From a checkpoint of a small masked image model.
Training: adamw at rate 0.0013, 19100 steps, batches of 64.
Data: trained on larger renderings of crowded toy scenes, 90422 training examples, 13.5 epochs.
Rows from block 9 of a small masked image model, named by matrix and row number. Rows with one number within an expert belong to one neuron, the router's apart. Each number is 500 + 40 x the weight over its row's rms, rounded and kept within 0 to 999. All counts start at 0. Numbers have three digits each. After the name is the row's rms in percent of the matrix's.
Before each expert's rows are labels from the 100 images, of 14976, where the router gives the expert most weight on average: "top examples" is what is common among them. Only what is clearly more common there than usual is listed. The data: larger renderings of crowded toy scenes. In brackets: how many of the 100.
# router: router (model.blocks.9.mlp.router.weight, 4x192), inputs 0-95
# up: expert up (model.blocks.9.mlp.up, 4x384x192), inputs 0-95
# down: expert down (model.blocks.9.mlp.down, 4x192x384, transposed), outputs 0-95

# expert 3
top examples: count: two (42)
router.3 096:506510496495605603565454464456507551483518533465455487496503461488547501506504484548472528525508538488522547540441488568509507510519498512512499528463480567466392508484507540555502488463500520454493537472563557495501569501485523432516503396508498554509510483513515510490513524500507486516
up.0 088:514484536449420481480527502497513528492479485497471475488475472477507540563544540494623456514543469567494467476493506533459518489462425544481477566531491469530517444493517507556463551492494474479461415426500462513545502546473534526535466538453476487485424508521548367489526533511467506504
down.0 062:569491448500608500520483568541475487500513493569494485513460521504531540479515502450416424510534497510505552465463524444521484539406491532530483400493503537485453528441475522404523480479526500520508487508529423454474517595479518578516518522537516500462481458492451496529537550489490532495
up.1 069:519467479508466503485504549549512463530513637531485541493494467484498487500488523529565503468472498464444505472513408531496484457515513490486553539457514487488523532490497526397448542469531514540491449555462497457531540477499504487525481509513478456520473442471502494498525561501542479545
down.1 052:525511436496519497477464561568484480522478549422475456475461544512493573470504468473453494478511406468471470510463480431506452455519523432512510464513472430491546513519541514520539508444465516430458502478538494533540469474498493507561490573608485439497543460479440507503490491532493430487
up.2 106:471528576497491417510491464457528529520527519517564532527550471508512465459531536427521470469475532499491497509528463491515499545486507531507532562515534464526491431542499551544462459486448483470500570502469433418529468387462530504478504522427401618516449386498552504560507494518477464459
down.2 125:556514472459543484520522462587466531452422476407495545523536521500494468581543475438552423518409473493481538481570474486483461499501488500484572512460515489475653409500518492391509507514509473488494484506518507526495558536499495426466459510558519547488482435503510500513497539459594605489
up.3 094:471499517500539447519492527434566494527557555465481499499543469460496506483537514483493532458545456476499521485479445489501487527600511475518517477554480563553442507604451443495475516542509483531511554487501458448498541468524435496522440503538451460453538499460512467543461505499522532487
down.3 092:396479433548430453544502523609507571465519509499492503531497548453519483455523497424460467506504502452493531506432477538525346408577468478456486474467518476485540475500502506500463468502516484575522498485515509503496490417514488378496456446578486481493557482485542474514493449521506521487
up.4 123:479488566530407440472474493550467471546482593513502540493537498526518498493531502460439454531529560501518528546534504541515481526487518431487493418497563460525542536510529465506420468508478453437496446489524485483547431513480527513474456462482468560516449562464526495493549506508616542484
down.4 154:463522506517467439463490448501512499493455505486535459455546483534504484471532496455542461568440567502477608500482535558498490513439477519499492483505537560511481456377525508532455509521551532571501503480473539443486507526501513511504510483521496515514471476501510492485487500588436475562
up.5 101:497534517549442450476453513513549487545498457412515504584481511514510512322525492541465431492486492516519495429528472483469524513489582518534544512504490474508485562563486430556538527518514441543539530633507589490493473515526527582538470534483501546577511530469494539535454479509517553520
down.5 090:450501573501417463479502449458505501517442569499537503456516452488461490545504481441543509492515491524530436547467573516459481534508540476514513498496509438479373428478510483509516485479532520445488494492494502497442502423488502538507489531457473494487521552473519501513437509504441490513
up.6 115:494497592488479561480481488542500525495469484495542490510559550473509541507500511518445526483536509523516416507556506486517434518534516447558524460504516542500496515493550544434541483553467438490529518468478473541507431401502470472471497465500515502482461457503535482521476520526528437482
down.6 130:442510402503506546473523510593508502505515539461532521513471495515422510507502489532565462523472525482506576436435466492608444470501449499507485477520496389500547486490452509600443508478489517491519522493503457475511465457481493410501529540485443578506530513507498492480511465547489467517

# expert 2
top examples: count: six (51)
router.2 105:543486531471411425493533540524523496497448563544479505506494535533518517478468472460420546506534475507521439483561511256520431524488483555540482504504494545486521431561510518449548494447512538483525443496524495508495492478499565422526488536517376564509473559467512517480484473495470531508
up.0 110:488530527468527516499489521476472524516505519465457506511514504509511532449489450492432555479505513534556537487461485594522441508595511536505482477503511501520440459470520477487455514523477495497466475534494551510528490474525442471568478557439503507489495519529525527523532494524617484506
down.0 128:495482460509489430496515467514502491498554470417509487440547488488491486563495501487512597565472537511534493562461509548366581532482504473474517423505530488492532516405502481509440506519490468501461527532454493527520489538501506522511599460496492558464465576520544486482520494529498519535
up.1 103:468472437475524575534498528420522512521527522503548512494544523484529471530488512487437528493505421492537530561461563538463551522644442481458500482518517435603487505525524506529516588496501536553499484485431470480542507523495521475548474492483514518452561512470572487479549468580490505535
down.1 092:458503422563460466459536568523470466502525531497541519459509541490529501498445444608580479477487563465480531492494436552544423457536411426512502507490472512465482580586501520502466494466510522580556524498506502458524511407484504475507497478514487439543566475474520520504446429551485501529
up.2 099:493507462445463400547496444584490526504571498498526505476541491507491484493403479533471486426501521545513441491456500484565541515507506496478565573523492479469517574483487482549541488555471506510508515436507522545500454485458443547454549540489494542479490472549498486542477529587508528448
down.2 082:528503492502580495491486587468491523497451399467503481531488490523471526517537434578520475527514535475469436447474496518559475481547491471499491578494444451469470504427455470568473504477481450551478546479508522488552508511502511535579477496533492503479470520559464450490564517507514445555
up.3 101:445496544578495442514485520450511520493429567508520523444505470469527518473573496475524506563497496438553446452418496510522474511500490498544548485544530514570417505520451519487460530555504474544537476524445447466481459536507581484519500517504473557505464497507513494493524524437502493536
down.3 091:542509476479572415500481501602506487498523528484460498435505477471480527481477514378568522466497481518489564492517497521459465529456528526501521411512537576476545416488528504554550498522516499403538499495423506511488479479487466425509523575508604611471525465481482523524455436515439480483
up.4 094:502527518540552560596515456467527536498482517514506527469550482506517495536524430503500543552583481516541500530496529540527559534543505563464477497499502459556472509436498610535462538551501521562499525524493480455503513526475546411538497548532504511418551548564563548492492527589514487564
down.4 071:440522525519607429467518562520487500530503445586496522451511494485493523480456526517567549525458481468485505558572508591452487498448484475533506517497535527480512430474495488533461460518494521526530512521461456528540506485486445540496557515496537538527559414457466467495451399568457556506
up.5 089:492524496512514482422427505565492485536476550456498584520559506533624494496521470510452518472397463462497520490451485485499522574454462467461505444497537495452465462531608478545500420522494530482455475453470534462526486592485528540489511452494485494479507500492505469554587496656518484519
down.5 084:486560408527466539499584545475508524506517465504546540455534475490492402487461578475482566453502509475472391484546441526478410473625451464527486480495511454482492472520520496533552497473493507541545468508470476543517545509465521514407517512536539527553526573469592494497452504552530528530
up.6 102:484477552483430412488471482496495523499444552472454517526520494497526571518490509463517449471560590508433464548516548476491396528417480490459541532493502482490515541585488499528484487482521438500477486487490557505547499445464511570491517470486494470523439523471501504518542484556459496495
down.6 099:470477479519446376480519477506493474493463360480432510471507496487469479552485528395504563473485480494507461529463510568535473533535515410484495469515515461480384473468499495509425467459507484521524507498473513511506480431492485332495530484570554571493490520476488505509443487497478462499

# expert 1
top examples: count: two (43)
router.1 095:499506499504529574501464430463533509517512459451477474547492501513531494523442517545573492470530510523500552466444482659494494510507508495492527488482532454490546616465539499502502479463489510348489528481526507497513498433474477631505484421518577450536488498516502461488500490476543505497
up.0 112:425467442577468563456483484518462528524515474476548507513530475471522489475415553437509528462436513533563430545485485534540480517450534556479494561506515436479436509499530427535554524582500492494520443535477479505528447475471435513551484476530517529467480498527527505547535501520482444423
down.0 097:495485481489594530545519481544514545493488562481523511454515488502473464475512523532448445541408466528543513489475488373525518468530514504459497517476495540483556468536460461445529519513523472386460461545507432532477524580499471585475533569494578506489460488533542536543517532447458444544
up.1 120:542660513557460491551447419503417500528481538442514484371508474440516519496485505512475525514438555485479472536508552439489436509492467514476468527534548552467471492531501499465514516514515528524455498526512501501506596530440492459525532492500500522536464486488498434470544494488501531476
down.1 147:384517451492494480502466524472520508522591537515525502571490482531476516515534487397548390502476536503518408428502471506493494505476500420489508490530501375501405452491501490425482525486496481539539479483475425512475497501494479555492513458475471550490491479500507523443532510503511573524
up.2 099:429479519507442480557439527496497458501419476488530555492492472492547521469570507495498580498495527504532458587496460472512456496469436518480535543494544539521440529547548570498457535477489563537508507538459482472523438446492519550532514505436429596511448429514531442503552502492603466531
down.2 093:524480501536530466518484537455513504497585377536475498530456515496517543504505408581411480529523549486478499518580515440461518535536484547486469451508482441530451606467529504518524510466485465504534528515512495523541469607515517469532493406570507519488475536501484482519552479436527507476
up.3 088:464449480543432493555500497502533544463462544530472548521496442496496570526529473496405449542561505432524525441527490523514454488536501498479550491526536571532459623502427483542472415548554458502502474532455517579513442506482491521549504492527492489521507562476556498502597473515474465507
down.3 072:543508571522560481516472536523483508481537455505476462469468515535487549490519486583524567490532470502492499534502572458528497514518509508488507452513523398490608549439535494478523492477478478483514480488510474579516496532506499457556511460436503470427483532517459502494556599498495564479
up.4 094:504507504495512537549451444459490487549530478461534414526557523538528436573444502451576530499480486450504520510505511547574436593477483417492467455488559526532554487555484549387500531511472500413463551524459509566514414550456481499476537496529464420485522460451453528542456466477472518522
down.4 086:492506440513374509514555464484507468514505514485572538452530511469414444479505517518462553526545455526502465499463508562481500525499477464505498488439554450432376480464576497573542517415532518531507498525534521545450477533508597517454521511579535504522491481446534509557457479545437472557
up.5 102:455480526525500519489522451483467512540462471502537464525613543497492410499527492426512585510508440482579451471508505495494469569559547504537477437575469571552432388474534538472536540557517490471510527511478517575535450475472488442485519488434477480462505482538510491511495440482519479541
down.5 096:463514400497435484463525442514494476503496573512532497502540496516497475496516502432492513513555552479549553444431477528523462494504453415545515484538531411527397412506489529535427496437496537574565491487512498461472486459470525389502514516534495562537529551460517532482453493508545533554
up.6 095:437504531550530572519524451494493487486436442486476530499513435468535517475477488527575518506490496470509463541515478542600429495496493496490458446503587486532393482497563570470460539480495498519544473454414478534486515481475476438505469588491515430456519458487521538501529514524494433531
down.6 092:541510546482502569525464533476525516488485515522448485488437530521521556465500509579418548514474466491497504531450461352511498503582517497480495582523450495495566583418498499491515496503448456523473479524518492488512533568503486515565479485480469394429488556506478479500539558464459489490

# expert 0
top examples: count: two (63)
router.0 104:523489488595429488491564489537510480504508495611470480469530508497510505434478488489495503517508460483475442471476452480546564530510480459504535503501521467494576501484524516483504491478495489612489460486527543569504446568514482428501484664518493475496476489467507474479471534478477524535
up.0 095:434520479465480469493455546545484453510434492485474577518548520466525484530526451473455514551478493478533486493466526453540478523428465609562565455486537493583444486478525547518535457496468550502453524469465502486534471540495494500495551424432402595487536465447473523506566464516521466463
down.0 095:489504418568562511479553512523492493493512520536483499613484462505455509486532593532567479406501538508554486446427497489526480523519538438496510505514508400486406513604466491503461497518519515473456494466459532562454451445510470433480501533438460460502512529509515492518476485476525472505
up.1 125:470525512511457473500455501493480524502438462513513509481530559484506496495496509556465465535521514560566451555495541448511542549449506407504481429493526532547423477469480522419552433505475504415491525517434530525467450404522477515477539429539488562554531532512441511532515548507463475504
down.1 143:534458550472493494521514537451479479513580493460473474449514517494519488575490514504473599510582478477519584582604518517488527545475541617495502530503507472478492561485552482458561479520520483501537475498551555543492486634487499479508524438538491481490477548490514481547522510467562443512
up.2 097:487534527454440474403459530541548479513567601473478545522534463522543489510486541476466490499438513485567550489471556380456422534435465487512523531494459549483558477567484494458500566492491509461475425486444531497528540487497496498483561532505440532526476465502437548534537481471459481533
down.2 095:503493528512401583548504522519513498448546561482524500565437507491477542511545451561511517484525571516549532498553486439507543474572477467449481476484473423472493432556485468489461519561480429543460563505553527510555482482541501544542487428503363533452466560553523468541532506496491523460
up.3 092:504549441524476525473473455481516500514515473500496532498530543471546496449471470426521531497508465479482460514491516481600555507523501525533503498445489499513457426487496510474547502526491496471452497531463438542452524527477508479511519505407411495506582434487504506562515628532537484516
down.3 084:554496555478517473570489500433527534430502478469458511497407482467496532520543479509490542509484509574535552558475452460488586539521507505442484555448526469466614449491475483493532506548507439466425534524506497477509512559532521607513495509509504485414436506543519459545533486452451502441
up.4 105:490495520466503601492469508511496481497512486475441547509507495458521566489479557486528540468505518481528560538449423472615477489494507551519399498502506454487550486478485429489518415553501523506501573473502523491516488473531461502448520408546508524534495507492415480545568465552496512526
down.4 097:519489538492488406521513482425465500498458552559492499424487523524488507560517488547539598546477505479434449398534576496484567482581481541490504542505488488519555610565503494568518503482474466498497554481489419491527495494502513550546516436577505488491498529507448489488499535456560469466
up.5 114:481486431517431392533464513621497464519405573482489539501521555477539482535470512455488516505455505470450545564529476471539523537534498476463523563494488462547418492532443505508524467508476529506465476527472542489558451582488520539492532556465441501513529515493536505523512460506492560490
down.5 115:460489642503539460517528416467522463501560505521513465467524503492515463498474568419405538492490510491489527548555567528458531524477549481508516482492536546478532533411548501504554504488555550506483448492513530506506494543497496549473499483488557447528522492470548499512438496518485577513
up.6 108:421489605445520476509469424519507543494474419482446568515533438507543512493479529509485468525518468508492505470525534610558492540521512467513565516506520529514611532559537447505493465535468491502504518480486579537541511500518477525468476489502522514489523491474525490533579530598494499443
down.6 112:561549604446538485517489524584518470502564472425490522499500515468554483499506505486469466542549501504494523521664446458504420503442509527501573418523516553438517488430543479502532479510466501510398482510564508500497540533490538599501472560487510493514517421465503509486515497499481527490